{
  "model": "encoder-decoder audio transcriber",
  "dataset": "two synthetic voices taking turns or overlapping, over music, noise or silence",
  "train_examples": 26041,
  "gain_aug_db": 6,
  "n_mels": 80,
  "hop_length": 160,
  "input": "log_mel",
  "spec_augment": false,
  "win_length": 400,
  "tokenizer": "char",
  "vocab_size": 32,
  "encoder_arch": "convnext",
  "encoder_norm": "layernorm",
  "encoder_activation": "relu",
  "encoder_mlp_ratio": 6,
  "encoder_inner_norm": false,
  "encoder_subsampling": 4,
  "encoder_layers": 8,
  "encoder_width": 192,
  "encoder_kernel_size": 3,
  "fusion": "cross_attention",
  "label_smoothing": 0.1,
  "decoder_width": 128,
  "decoder_layers": 12,
  "decoder_norm": "layernorm_no_bias",
  "decoder_norm_position": "pre",
  "decoder_activation": "geglu",
  "decoder_mlp_ratio": 3,
  "decoder_head_dim": 32,
  "decoder_fused_qkv": true,
  "decoder_bias": "all",
  "decoder_qk_norm": false,
  "decoder_parallel_block": false,
  "decoder_inner_norm": false,
  "decoder_positions": "rope",
  "decoder_cross_attention_every": 2,
  "decoder_tie_embeddings": false,
  "init": "torch_default",
  "residual_init": "none",
  "optimizer": "adamw",
  "lr": 0.0017,
  "beta1": 0.9,
  "beta2": 0.999,
  "eps": 1e-06,
  "grad_clip": 1.0,
  "adaptive_grad_clip": 0.1,
  "steps": 17200,
  "batch_size": 128,
  "epochs": 84.5,
  "lr_schedule": "step",
  "warmup_steps": 340,
  "weight_decay": 0.04
}
Rows from block 2 of the audio encoder of a small encoder-decoder audio transcriber, named by matrix and row number. Rows with one number belong to one neuron. Each number is 500 + 40 x the weight over its row's rms, rounded and kept within 0 to 999. All counts start at 0. Numbers have three digits each. After the name is the row's rms in percent of the matrix's.
Before each neuron's rows are labels from the 100 clips, of 14976, where the neuron reaches its highest value: "top examples" is what is common among them. Only what is clearly more common there than usual is listed. The data: two synthetic voices taking turns or overlapping, over music, noise or silence.
# fc1: MLP up (encoder.blocks.2.mlp.fc1.weight, 1152x192), inputs 96-191
# fc2: MLP down (encoder.blocks.2.mlp.fc2.weight, 192x1152, transposed), outputs 96-191

top examples: deep voice
fc1.405 088:505503491476508533488476482479494529527440515530504503548475566523587525546438562407544468507491467508496526492425491467533483466444518517507487495476569475545485548581547557491506495605451488481483545427492470456449547414414523546523506516547502451464501527477454459505558538484483529514
fc2.405 072:569502469461507532417537542468519516505430496410545511472509508540520539466471449454508447504472621376536415527497522618449503471481516539416537397542519441517492554514503475490586497532523523451517493513450521534503442499512533432490512466495480480476441489511478495452577495469528522508

top examples: background: everyday noise; waves
fc1.78 089:496470459508584470488485471459474571486516517543498460547490406568509520492484514469522564482511468461502538529548505525450514527493463447549458464514442517462526456523526514496457505488504510555489529510501497508486462436467425481505515538505493455518494533480557453456504466509524538504
fc2.78 084:487502532515604548530536479521498542380439483503507474474550447519493463566478504510493489491543512559438437477539517546470478475466474510574489453481499555553530510510506401568467495525542475505509551607526540526532420536514508507475488467519508483533535477416445511459479435575541483460

top examples: text has "wheel"
fc1.516 089:475535431578497522467491461486479576513513494503515579505479519549531491496475524519576591471508519499475435538441374477505534529487445481489470439615478479527445505442495555579522527518506514533443553371534523482450532462478450486542500528517497471534488508452556415445479523516491556462
fc2.516 087:519485510536500491485567479469432525548499489551504463460525466523482548511500479502597529431476526523546511485534421546467455480435497493539439528476460503506511479596503526490444498438476507495520430469457572528572472548459422516481543525472460568533517437477446520454522471481498391548

top examples: background: none
fc1.393 111:465465449538549568508496482497482517519463466489452484490409491540506542499468506455469559474511483542578510620452505468569450482515539490488560515529570507528524477521494451496510463537540410471495520452550470535472560504462458518466549406549504444508478480483509501470480499531487577550
fc2.393 123:510501515459429420487519520561520514516467477542584528471496557525491516533505479498507495556452465450528452485451471492502497456448533486608519427518486514477492536465568516497509577497549550472427447488474487534526507548496434482533490524566518596478514497434487522492488482521553408503

top examples: text has "hill"
fc1.6 112:454475447578511503473514472498484547460439512477567492518504531514531521511495520490548532546506505563515543548529464486485501527525521510512521465441590455514518473543498528538504537461498406429544516423510497578490582436492531533511428454518449477538402558436565506493541547513508548449
fc2.6 115:557497533531506479488523467484516518401528537469541421485441420488492447437560484500548473488487445521483465453490495534483477458378516475506444528480493522502466473580482484509508552432468518488530542457443493468509553490493433470479561447478523480524495482483512498496522508518549478507

top examples: text has "point"; text has "boy"
fc1.82 102:534493493503508506506527454492400503567457514478460444537410528510534505583519485491597476421527532550501520507492561503553455553529490493517511440451496404530530456495421557472522513472524497450558529465559529519516458448485494454464568473555513515472414475508539512457485579493489489445
fc2.82 106:566538478507533498621550578486548520521527496465508463515476497497548519467496488425557448497445495461442476511489503422492497461493484545414467429468518549459572419567532489498491440474459478545431457524512468451496479397468480534459552514461466549441569562500554508512486472533527459454

top examples: background: none
fc1.413 103:512428450579522529445498462515450473529422460413451499545513493526585495539515532437518516419514464545449485472502431503543494536551516510510457541488519447443518547477543530460495529523506424521601566563556503574457578439443531517474435449470436486495453549539501437472501509553461542514
fc2.413 109:489461497516454484458471548454509528473589580466550478491562537477443468456516576453536459554486433486461511501475518466576467539475514492536484524488537499462459551473479560490547435465541425580461608484476514494459450488503452467524540488513510399461520407503539479471435529547460526489

top examples: text has "black"; text has "blue"
fc1.632 109:443472515410532570487465462473482500498449520417472455471483540513574512530475579513541468475523541460458513462498524483536484542518500539522461521517497545525473502487514475449494501501559494499462533558548572458420488522479541484485526533536492425397488474488538502462541550458422532431
fc2.632 113:499524503488538465515525494502522525571486415501468433468534598576528471485530471452506482543502451513498473480532480475498500486482441485533559579498518581491459483538564585490469503499485484546476490521488562451518527527549510562512435436513486497519550506563507526619497507416500544493

top examples: music
fc1.703 086:409497500426555562441498487511487494571495508513483499486483529558457468524504454517536523478511466545547477498513487484498461548472496493491485390472530492501462454606521518491498503569529480481516546460540529495465479439483496592506631494558477431497403517491511466479444566461505489491
fc2.703 075:509459529470536579512540460557482512484498509463516572431525510514492501467526468439538449510531468547493543504478460529455451469513523513546488542522453506471433452515464402459472517538513462495476467456436453538492445478550497475588504521535510524473447481497479514511536499601462533460

top examples: reverberation
fc1.448 082:495490468534560471544456383479548571499532431507491468538494524593551482526515524486525550513585488532472505569518443400488469536479525451460544548473462470484448568472460588468542557495516513510573519459471562549499527474438562540545558492453537479475411514495504452493454459474450537528
fc2.448 060:499477570487512627524442492612452573501495537520481475545458477467486416514547509509519513456507528519501504535507491529538476527506520474488432501538428436575467534496449410503480496473500452506545546500504507455471496480492588498471516450407455499555515445492512450477468488496485475448

top examples: background: none
fc1.707 101:450464539481553492452464515592480527517571464491478546464455478504524491522500469507494475569571581498459504518473493501497506534494455514535505558478552487481472538506589473456559515519526493523437550517543521527406516491483565564503536529506518429442457541553535460537478436517460472512
fc2.707 104:493530457530470477535539484570419510441474497427498543474531508476407511492530449487456475485451433488497557499529482472419582442413513554512553469423492520494504531601519471506508514535521515509503437546393555420453530461490510483503538453484564555436561491490524526526464452591534459574

top examples: text has "brother"
fc1.569 096:549517456529546536576466472487540514564481432441471499439548546573479497540519507525540491492515485468531526429446442453474430497595533466538542549474456531494513525546434436458509475545494464533522493478534513523448544463480545533511546531466494438489510441475470490514463426496482515559
fc2.569 095:513493441489470554532514470535472577492531558521364480460513435466536509452564487535554468450523468506503534479495523512425440452496469492530500538461479478502503537418476502482488473551465538549499508451544517506505516564538489504460462453469430482521523561465529521526427500565522480617

top examples: background: none
fc1.93 111:506416456445591486426506513522510545510421504538482510501502460498464515466466467450537501429527554488460496518437503517569464515546475546563473509467520453537403495476494526488564604559534512402568549447497457502485577461499541556532528535536521430472472553514469403457462519460465491522
fc2.93 115:475495429438449467463523500544536479444515465498547526581548599557458419481528503486488451509500496464486558503489506464463444474512448535519520500485513554487475523492502501465593470479509500524492473537474500493449454491547516498595569533493503479458539551507584477472471443519463502508

top examples: clipping
fc1.440 102:422505474511559529444526453524491494471496531487434404553520510534475504495522502521466525603562501553558536486550466506478470446454500459491496589489510521447512570497465565528491459498462453486429520487520517495485511469438551570438441498601487496495500481482483523481479471448502538504
fc2.440 099:513545551476447513478621521479498421496528526453459509496459551483497478464498510452525482551483496439475508513427514505534512468482500494509454521478507510460450544531518518462559424498487507493534517492487517508515581541466548528478496466532517427447546571482493510486523509575560478555

top examples: background: none
fc1.125 096:521512515408492567503453482502548486572472484489530465491547423541512448505574513494489475481517537568629512506545448525492456583453521489467478555486504466506495518484449516509514469514444553486474509518550548508483472363484552545535483559514485511460457529449489534492504514509479434514
fc2.125 106:548462501523506535431523586491462451473458531502543432446488452500492567450551502447515571508486456465546502476491458498596515496507509448519483524427511485509456570498490495482513433403438557557496460426594440525496570506439524541411494514422465568528564526488496496504524438550470487463

top examples: text has "cancel"
fc1.329 100:508520474532529567443509464579455524497486540481471455530434515531451524551441478487454495497502467557478540516389510534469482525496563490556475515476500432496517427428520534464504456520476547488419530434500549548470505441481453562485505477528527494489528533522472470500520525477455507470
fc2.329 109:500450490540501509495526488508471484458455528484518571503406396495525502497518557520435490558445478511550539533463550502470577476481567521511512430549454472524468483510478500472460496515474552516484433510421461485457550454502468516483501489491511477482490487423526475500557519505539455517

top examples: text has "flower"
fc1.484 109:481452483544532513414458507531540488488540399513462501548509521565514485503487571516534467461484582533533516523484476526522507565483549457442547452413510495432488551533518489482490573535443487558484515557454538477472499503430520533516440456486457486505485495550629527496497455466467516512
fc2.484 118:527496512533446539432503488556494471437458495507554525497544581483424545448504546517507486500470473460485471497473522497583455478548460498554522513498553530524492620484533477515437533515478509543448494482526493515460526504469467485447515514453557474453509507537584496569532463476479520531

top examples: reverberation
fc1.522 086:455471430597541621519465467518402511589515509439496508486445538562496480498523501460448482470527557505528511481415497456525462499526464511479510495479471434503518518509443477431515500543435478497474560522561556494454508467459493464502524536556448458438425539470541483487466545486461515518
fc2.522 080:495484441507512571448450500558504585464485530476497481480556426467551526528501474552444547449497495527492516395459481539418495453472503507462600478477551519410539522462570488543491490483540543464488508533535510516428525533483466552472572404490542518521538489475511527466628478575508474530

top examples: text has "hill"
fc1.155 120:490457439508559599461506448532495525461489536529505482510479487487516440538501518539542470531587591501518480525452407407461451597503521541483499402570457445537453482547475456509547468486431472556510505437524503591467510475523469486408465468526455482423511530528551482525500478544471545495
fc2.155 132:464548544541525475494527513490501490510392510491488510475507541588453559479497517543475514539503581438431409460583482501592434540520528493483503414481512508533489564515454603554501583469536489546547573486552490450486464521527467490502478524504525544523459535474513469450470505469440499460

top examples: text has "hill"
fc1.554 089:468448436497504594520479409460485522480564561439472506443449499548528588503517540542542508458550544526484506484473466420493523538560439510439499469564482503467484490567528483474483549490556462511547573479461472455471497482436485533454513493513415443495473461513496467443539482444500545453
fc2.554 090:487502486545477448482504510452428525511499470546499480484515505528511551548534506570468570510550456554505515493477460541464584490497482427561498520502489459488412543557443519463473552533464528410529410504486540594450468531529527584515495444475453490505534446549470523510543431529432490493

top examples: text has "wheel"
fc1.207 091:419491456548451544514499427492460509492431477474575552488527490504578491524525532464544534484551576505533509495488462463493494477532455517483456475632500472559414536457495476541576546520473463457554531445544540510517520472472501464475549516491514474479475482497539457414544551507527532543
fc2.207 081:551456522479531463426533493461530497461535528565507394491506459519433498480475459558513479505522530514565495498507462486483476523461492531548502510508465500460530540525504575482460490462468525570468546452523585534465374493506427474475544552512470524517480510497504538504473488487522424538

top examples: clipping
fc1.748 096:422509477504520577504458435534449546505482450499459441507472508523475499580475462542430524448526532557489515618502446480466463575535570481475547507522493529485559529512464497536521502523478534527360550499503512579465505467485458540481520467503532465476487467484532522536422469521444546492
fc2.748 094:478525461508488463519523504443482537520516569515518441523521540485518465508531509422536548506455494517510471479462551480561427485482469566498616529535484512464499506541439495502442424530457539465568492466428501464514508432537496483475453504523467510498505490477446378516521508461459476427

top examples: text has "black"
fc1.170 110:495439536566524536462409508446439496517513482463416497419424543509510471529540581553473456492488485468464551488414472456460490496518471521484493478472524485433468537452536452534510518492548465498523542551548466501469520502477559540490485525523506431457500471540451458532530475469499551466
fc2.170 115:525549469491534427554499526489471544493467436465447489498497435490549465493562482509499457522528505484541478505437508479489601466504508485506604561435523523485491554608532563473521520553485496524488403475486590569451475559501501523538449448531464492519522535492482516550511481441484598523

top examples: music
fc1.142 092:466465438562476499495452457566464494449518476457435522502507536509570495569486477418478556483516513522512530572531497505490488501428532542578443506526564522496520531489523519501529461575477576502458514502493493493504476492399465538449497546524509462516477466460454448462419491500541494526
fc2.142 078:507537546477431525481494526570451509482538469448511486444454470489453459410566487517586540506508455551457512535494520412502508497480532456511446516472523543472551481561466526493523561498436516513448454535432493487565528474477502519462477469471516450492493474454549465518562489597508511492

top examples: text has "wheel"
fc1.489 098:535516485487477468425475457522486530533511558510509518459526480590553565501460533505580588505514493513477466472555502462543512526468533465551425431512540505521442435475579550466537482453512425472471568459475545500427457430487515567493431542479488481510454511490556468521514500516485576421
fc2.489 096:519537441570573434484490488511520554521502481493469437527528500575518527535426482519518534450451501497546503533494460555469467475410512459546495424541458471486461516508499540471556582494448576506520493504447562503479550496549479500458519536471444518514436462484419447511470515496471481565

top examples: text has "cancel"
fc1.280 111:456479452548520547446482464561413543578430542522532451551512444523523533507484488445494528516505415583459550539508458493510436491475583478541413578420531432446503467515471512422511509607511435449519542448495511543483571460498501464491491492504425482497416494463547518540531564475488537504
fc2.280 116:536489520630569534470494477547489540501526561514533442515512513455561483488530548525490518465464558494446490547526552476549520493513472456518454489488593526489484501552491571489481483469471492512575554522409413508523468491495473460414497492548519517488491472559549448447535483465454479440

top examples: clipping
fc1.258 095:470469497425521492528465479490536530527503445432465563532526515549537539492484490485553521450508524551507493486518463445584482502505421471583496482473547452512460508533485517449539594571545544469555537519527489465467468464440443524500463489516382482456442509461470498453461463551482489493
fc2.258 089:471456497558539471480503429554502557530505470473502538490517508547469487479487443532421478525556580504486562507479525575492528577494422510460475576472519431489593512464510471481553501503519495507574552487496559543462455470556519530441546511485486497566527483568489467451463506490453574488

top examples: music
fc1.619 084:499473497551552513478521437514465535538470483551476449457534444570524496563493483494435603459558459552463584480496459494559441501565536513407534459556500470521500550420441536526486494522490520478536508483508426574485558458458438541499497520548451452462441478531521478507494468478530550468
fc2.619 075:452460537509506456510472446554434554560562547494519480476543475447579481484480500466509470498485495498484449560537494536458500557501519506455480634497497475509464588425575493499468476494474463572481512500506495559509489489557511549512495479443486441453433510540484495533442510502495522482

top examples: text has "door"; text has "dog"
fc1.36 109:408433434464486493506506467471518542484461470537441499458466492513536475557511518459523588515548552553575487593469514489549523489542469527553513460535514507493576574586464496452503568523536460447507544449520520486472513488430549482463548479476508403488461496541511491493462539556513505568
fc2.36 111:542477496504474455506526552409473506600565504505498430445516584477496465552583503459436492509461508513495489551484450491511488468484494457473532448536557397487565486509424480516441465524527479481448495437589524491467519536468543471517510564423486515487532521478499480494549476564497482558

top examples: text has "flower"
fc1.456 118:456457493508546558458465472569493526524482487540443509546460525591514566538507523471463529471498502500526509504498483470501462454528422540490527465513562538430424478505527462494503449519563506455458533430557475525457504509450496429425509481525514508486395549492505454485483531559507531514
fc2.456 128:558487487508516484533501548476497583538473541528470484450575506536497411501535447507479512449463530463500427458524476506498521482464457444472492419544488583453561493479468533537430614477475554468549467510460511513515552540442498474460516548413470547542505413504448471507555535510465451491

top examples: text has "wheel"
fc1.49 104:521482440525436494397433449490522491525453506503495567524489495513480488479500539481539438480504573490596476484471393473530484542528494475471440447519539511499457557455528464503525592482439479540571509466474520567453508481463449492480431501462465495557505575470490528449481495508523562523
fc2.49 106:500475561497505489483507404539435493429514479609490463504463477562455628535471493501505460464537461412482536565531479589413451536483436525511480482472408522508437502509487507483476418417510517511546544462553499476491456499498430476511491539474513547509512506532491541470546518553476499556

top examples: background: everyday noise; second voice: none; waves
fc1.580 090:498484505502511499514462394474557510485488502509466514492408501593526519493515488487512554487567520485511472446453426464509516532472482481494484490503540538480438543540499581467499442529478546495561536563447558658428515443493487477480489495459520466503476481595493490459454519476450565574
fc2.580 082:487556508550588586527526477532531500580481546439531530519441524574564475490528499468462432531567590528440480502573498547495447470529483575534493443489439477507471471461499382468547503464537436522490508471574456491473508531519514504561488507589563501510494564489488460510454516491480497455

top examples: background: none; text has "boy"
fc1.336 115:464455503437495522489519467494361485508423524545463499561507512517500447532454523461611465512521449541445501469458472494558498561468512531460503447472574488438490521532523522518445550476512578526557497534595464523502523470469550562483586501506428489477458533481516429493534509487478547490
fc2.336 129:488535532514508501516579505473521482466437511445440478451450473471483452434497483433581515531542593454473500442509485560422472466539420493503463542479510523517584519563472505506487441482444466529552491474561497525507460530575508518487480433469492478482509543571464487531509493518510516478

top examples: text has "hill"
fc1.471 087:489469481506590548419486388535504551473435496450515496451528436576462516490445468481457481510583566484536456507490450475453490608502538569501464458534517498479530447519500407502527554544479516504481558444498595506453483462426499557474543504446501493501504489534521480473530569493512521558
fc2.471 076:378429518530493465405531470448418544509555515536552464553537499467529519497459512497494524458502580491527496443522525480512544526471490466583440574476476440553507528416527470533513558442561488536530464506516485529498487527551453487496528446521463443500514447479468508500503579486481498468

top examples: text has "orange"
fc1.653 114:459499387526502491552458477472413455556538458484487496487399523589451473508470474461574479445531472574496495496475450496519504554475505439541577474587458425457575530494434581482424515530496518556513541440510531501506535492475452459533480507486520469510496541477423527456515543594531531433
fc2.653 127:497547535576508518460502547472481451483574558461497427444513471469432517531551476494428581461473564495550551419481445492437550526495565494461421492420502476523550478430490497550362585475466572462494504468495452583509540496450519548480488520472499566557454466478515563526585426508540491481

top examples: text has "hill"
fc1.400 111:443526429573528530429475426515486599424517554502499502547475470543540516536484506521468447515500486515502544520468411511512513523499526528513466537517456458468429449513483509526551555473536403481417520433494471517520454497461507512486445521494500467492432542461591527523532582492534515469
fc2.400 118:494553561421500513448519492510484575475563494448482461568538474510386517472514565516470501460468462534497468506555480425456466495429449473507443527501469539517477524535515522499534600477477526521504501550442467495451518549522463484489507487491530567533489440480516526595505513479540492506

top examples: background: everyday noise
fc1.437 079:499467513544497457502477445550532473523465399494442477515515489594453556527588508494490566511561447506551503528545472400471532519520521513430533501571460507523498542539535491476476495498526448485471515473517473439491480441432525455503504504426518510479468519394502477448465490504481556475
fc2.437 055:512405527525489566487472618544604503506454488481468496519557520499395475452499449487521460480493471477571469453498486489496579516473509491543513587499470497485509554525460530516500485500494523504533472489466511509507537531534578523490539537535492554495475480474470480515450513503534503567

top examples: text has "flower"
fc1.646 103:489475465497538523532474443532501490482485455555417500466469479530577484552499566476442552528531549477550524511501488410478468474530520518517477510575502539485450576482411438488468490576496480446497565473546452508502477511478509460438551484540427409459479494569491387469483445481552515517
fc2.646 099:492457467486477449548513531468449512615441541496494454403549474516514536534479486508467476517511492491514491513489473632529443543436437469473451490536500503489536529529498492527460532508447420501491475512574464475525449543478425517483522573484473473551520517480477533461515543459459523492

top examples: reverberation
fc1.763 100:518519513548437588499491458486449552541505474498464541544489579489581426472563470481529560479494555523497461413494502443538500494477508465545453497556486494459487449495460570486598543510519484469606492484545520472502467477448460463462496459581428520502513472549467531474549547471484484480
fc2.763 095:525425518515473498418542469513522513405541512546515506544508488523529505597530478436644535488443546553475526455465489515528514441537492534520509474508493509488458425544523525492514576527464493458463543534436470444513537463496477487463576549482560518466586500448457501467533526472567442511

top examples: text has "brother"
fc1.754 094:475532497442547509496512486516499529529544459551499495488414537517543483536481494504518490517511534495578480588505495481480470499434443505425411495460522531572446593500487586558550529581478524509525506491505517523489440471481498496465492501492547407502449495547498515552496463458493493501
fc2.754 089:472464539512464445521512544485431508550437524506483446512482499445506445435488484520553530544515500435500452429512478496512540477492494468487481450523524485495386498532501532480479520551462452527509527467517545486514502531508483548465505486520498443458590477532517512508464538499514444474

top examples: text has "flower"
fc1.465 097:494487487535502565514508426490538516596445492479502514534469455572564446520566539505531469451481505525492544499444495443532472525458526454492522516422595533467472551465412498414473470581438548527511579521579570549455466426470530503497560454534467499455497502496541535527535527501463560589
fc2.465 093:508549488421488538475469460537394507449529524492486543447467564464474457525524506553422493500519542465519539501507532486533497415495538505484464482471510459411502468446474472475447474492461515533519563525482499474472587527503592427421499492453549474512508558430510526482494505565463443502

top examples: text has "painted"
fc1.512 101:418416491508621480457413494528493495478497496430467457489537488523562497530566475452567567457553577469565509528483474495578491506504589516517419455489502472473488494530473528524505509509498453450524535415537508501429565456507582479462520477542477513473509524528500482462463495482459478477
fc2.512 099:505570481505537455547499564422547425528508487449486541523456566560449433576582532512512518480444503425429467502455405464513475483491501509471539507508404512433477493432526456503468533455503478498616534529494508496536511430542468492547492469531468544496541511475391499496468512551541483522

top examples: text has "window"
fc1.498 094:535475456516510566535466426513479455566453428521519438495444487556520468537479479489497457486517475590503589565508465478526435518511529488484542500486550432478524521447493550487511471534499540489479541517528494523475578396452451592446527470447491487479447514512495447434514485541514576461
fc2.498 091:503519539497518533453524457490492464471490456462576560493406504457446511603483524437492568574474609489520506533457534489398512487577526448561479426489539477553479473505427517504399525476568533501479543484498526469475472502517495485499522431434541567511491471513458431503480498527546505556

top examples: text has "point"; text has "boy"
fc1.367 085:453468496473513521479473465517443473515427507543471459506458508505528518513452511523479526475525453488561533483473498455525495484430522556496510461469445562527563480537509483555517626509477493518505535510587461501495466413489539507441536444549480512432487495434525503402531507503524516457
fc2.367 083:474519531476453589459541554539504486548524504462454550489435488443467515469525454502500437534512477419542524459482503506517496470446460557451569445451586444476523587557483484506504455508519518568477472500465536520514524512481545554494520668485484512509578518503510505488474514566545504511

top examples: background: everyday noise
fc1.120 110:535457498521555576482434470532503597517438563453534480513498461490475467553558540514498515471518608543530484528555477499454476470577513500503496480517498528494460475510452497485571490510466484522472518517532456488507512471499537506457427515442543453417462473494515505518497606553400547452
fc2.120 106:430437488559433509505532518480520576559477518591513482516479500424511531465504538479505515489503516481494474473483474477537454529433556497506479509436470535547438541542517542541441569471437529496412484472540503514580510493564385511514458488484514539502540517457514531525496520504515513455

top examples: music
fc1.109 104:466456493505525482467488478510471514521457518513510490497538451510558516529439440532576506460553472526438531442466433483527494531498490557489470528459590411557526469442503439540436572546466573465528540431518476443493585457528539551483475481524520457470437496543531404443480499492447530433
fc2.109 112:477504513526442491531506498552512493462468516512498531474510574432522506451500556482543502584491459541510444504444480537485479534559502508482536532557527457519547500500473533463481495425459429525533545452488485484437474495562462448513547496481498484443503532594492486455430464518460479414

top examples: text has "car"; text has "start"
fc1.158 111:515481465433532547547486496517444519532518488549508463510456499498524446532462500486450538547514541535547573546412498409446498585542534546454515470491497462488446541545441486537491503538426566532584494445509488517502548452519550467493535497510498423453433504498459480472481506529465561452
fc2.158 121:445573493483515461452562534532483466547506529481450551504535464566489481528509450584475499529551554504507454452521514451556422510491553483476497440547481523517580540565442542428526553576480501498589491490509510534452506565512482547479461478536449495481491549512522503520522602463496460455

top examples: text has "wheel"; text has "girl"
fc1.22 093:472446461544512506456550466471517493505436568492527498503518480586526516503614478518502540523488505497556471490452438519484500503484420517448514473596544499469501556470524502484502532501584461449529481514554519453474446458446528547505469462438448489472471519485489513409533527498528490549
fc2.22 083:545477460457583518495496422433532554497531421532497431494555509485463500521452457452413506478449510433515493496535491490462486522487396421455493510542527549455557493545541469505455517442499552502538431554461508557497539520546500518510567503566515536547492473502435476495506543505480528535

top examples: deep voice; background: everyday noise
fc1.416 115:513511484498551532517466464568511539565423539485435497459461534505418458520468485456537514514558588499496479510547484449527450521497521578532486499551446500476493564551466465502519483534528531488435482475493462481428476494482546490473534544532473453444477518469554534498479535518436522494
fc2.416 114:466543510450455473522471468490493479544438467500449460458490515455537414515528521515484530480362448519470492462546475504500531452570588478506525465510520546518500521483504547469427574525523525452438423464445473505534580545540527518558497531529515468483518513538537574551478531586492471455

top examples: background: none; clipping
fc1.671 091:520472477527514426483448454456555574556484442590459509509516499579487520456568504470515542487483511489609451535564507509512497507536493486491459534554490499488534564496528512406470572491520518517467472552494486531482434472461533493510467485424522519491513521472449526453480482508558528524
fc2.671 095:486444503464511560521507462522453490441505504478489502478482547471485532660496487503543459512439470584556622471482471565500487498537525520499545470506506485557512494491500459564507406489490531485498434546535460505493465504475492438457508517497505508495513559506515545509500483572532504575

top examples: reverberation
fc1.508 091:492476477521476504454479462500501569525430510488496520470505548539402487477575508472583530492496520509467454506521495481517494539550453552538490540520553558568418441565510523490544466533505526486575525465503509491485450456477495464451431565513519487460466532441466500451470603441538497514
fc2.508 085:558449455531497546541509448563443503441505520425462544461408556522471533465505515497544529442482544524493522523492516513534523483536577491506455386571440547501567505510529431504508513537480495464474458506531502519502561508465478449441546529476448521471503489444490375458517526548489454523

top examples: text has "cancel"
fc1.685 104:405502467453548538460478491525466493544538516471507451503441549582547522511430477455504541457522422551514492500403410488468491511521493459572467497473481401517474452523465575426490438557464561470441530500488527522447573440455458494493526511546520482481500506515476478489496569441462532587
fc2.685 112:477495516573535497472453532492467501452523564440532492498450444503517519469489533501511512497473485503530581551492519435509559479478501530507525493448521440529457479506483496527514600493536551494517459522486516485407524450475470498485519490574490508492483477507600537477574521474484493536

top examples: text has "flower"; text has "lower"; text has "our"
fc1.401 117:507449494527508491511406484478491468502484424496467515513571563545510479531488507478534472460526590513484573477522462462474512563480504530473541424497606453456502498474468429442420501606469553537539507490522510453454533504514530506483510514483513499412498538534465449514498511518501615438
fc2.401 129:501458510471453523512507562499427511514528486475434620519510419524477526531559556538489462493444515480528533487452513529569512513491517427427410477524487512425502515491484481497464530534514527500513460453513482491513488582455520476421510529413503504581516549433501553494532552603468477535

top examples: background: everyday noise
fc1.88 107:516502466568525547530516464484439569515519459473466528456494467504490461527490503527499509490559522520493478534457532433482490552537550466589489552557414528566548488459531410476493531490454465503511523470452506541509441417474460579508582518489492435456471484561510486474479483494406502473
fc2.88 111:466534564514453476503489499514465485569471519518548540469475565484506468489493516447499512542449451543482530532467498572499504545499492486525452557539504588466471542497545517477506451518503505507458454494562456488602540461557479538568455512551462459491548538504493495505501423539502474447

top examples: background: everyday noise
fc1.466 106:516534518444595581495465483483465551487484547490458514486470475565469520496486485507469530463583536616514492441456531490469510533517516524487515572462547508513522491527512501471533500508459495515547544457425556525488428479413536516479456483469476562506462536463525505481415623466468450502
fc2.466 102:521420512531575566547499559507511495492563558449508482475479466455528507495500402559456535509502532496468512475503465520467481508521440446447494487556516527536521506498546444555516504554515573544560471532483508538449570440408504446531509464484476570500510416552449493485564475433497504432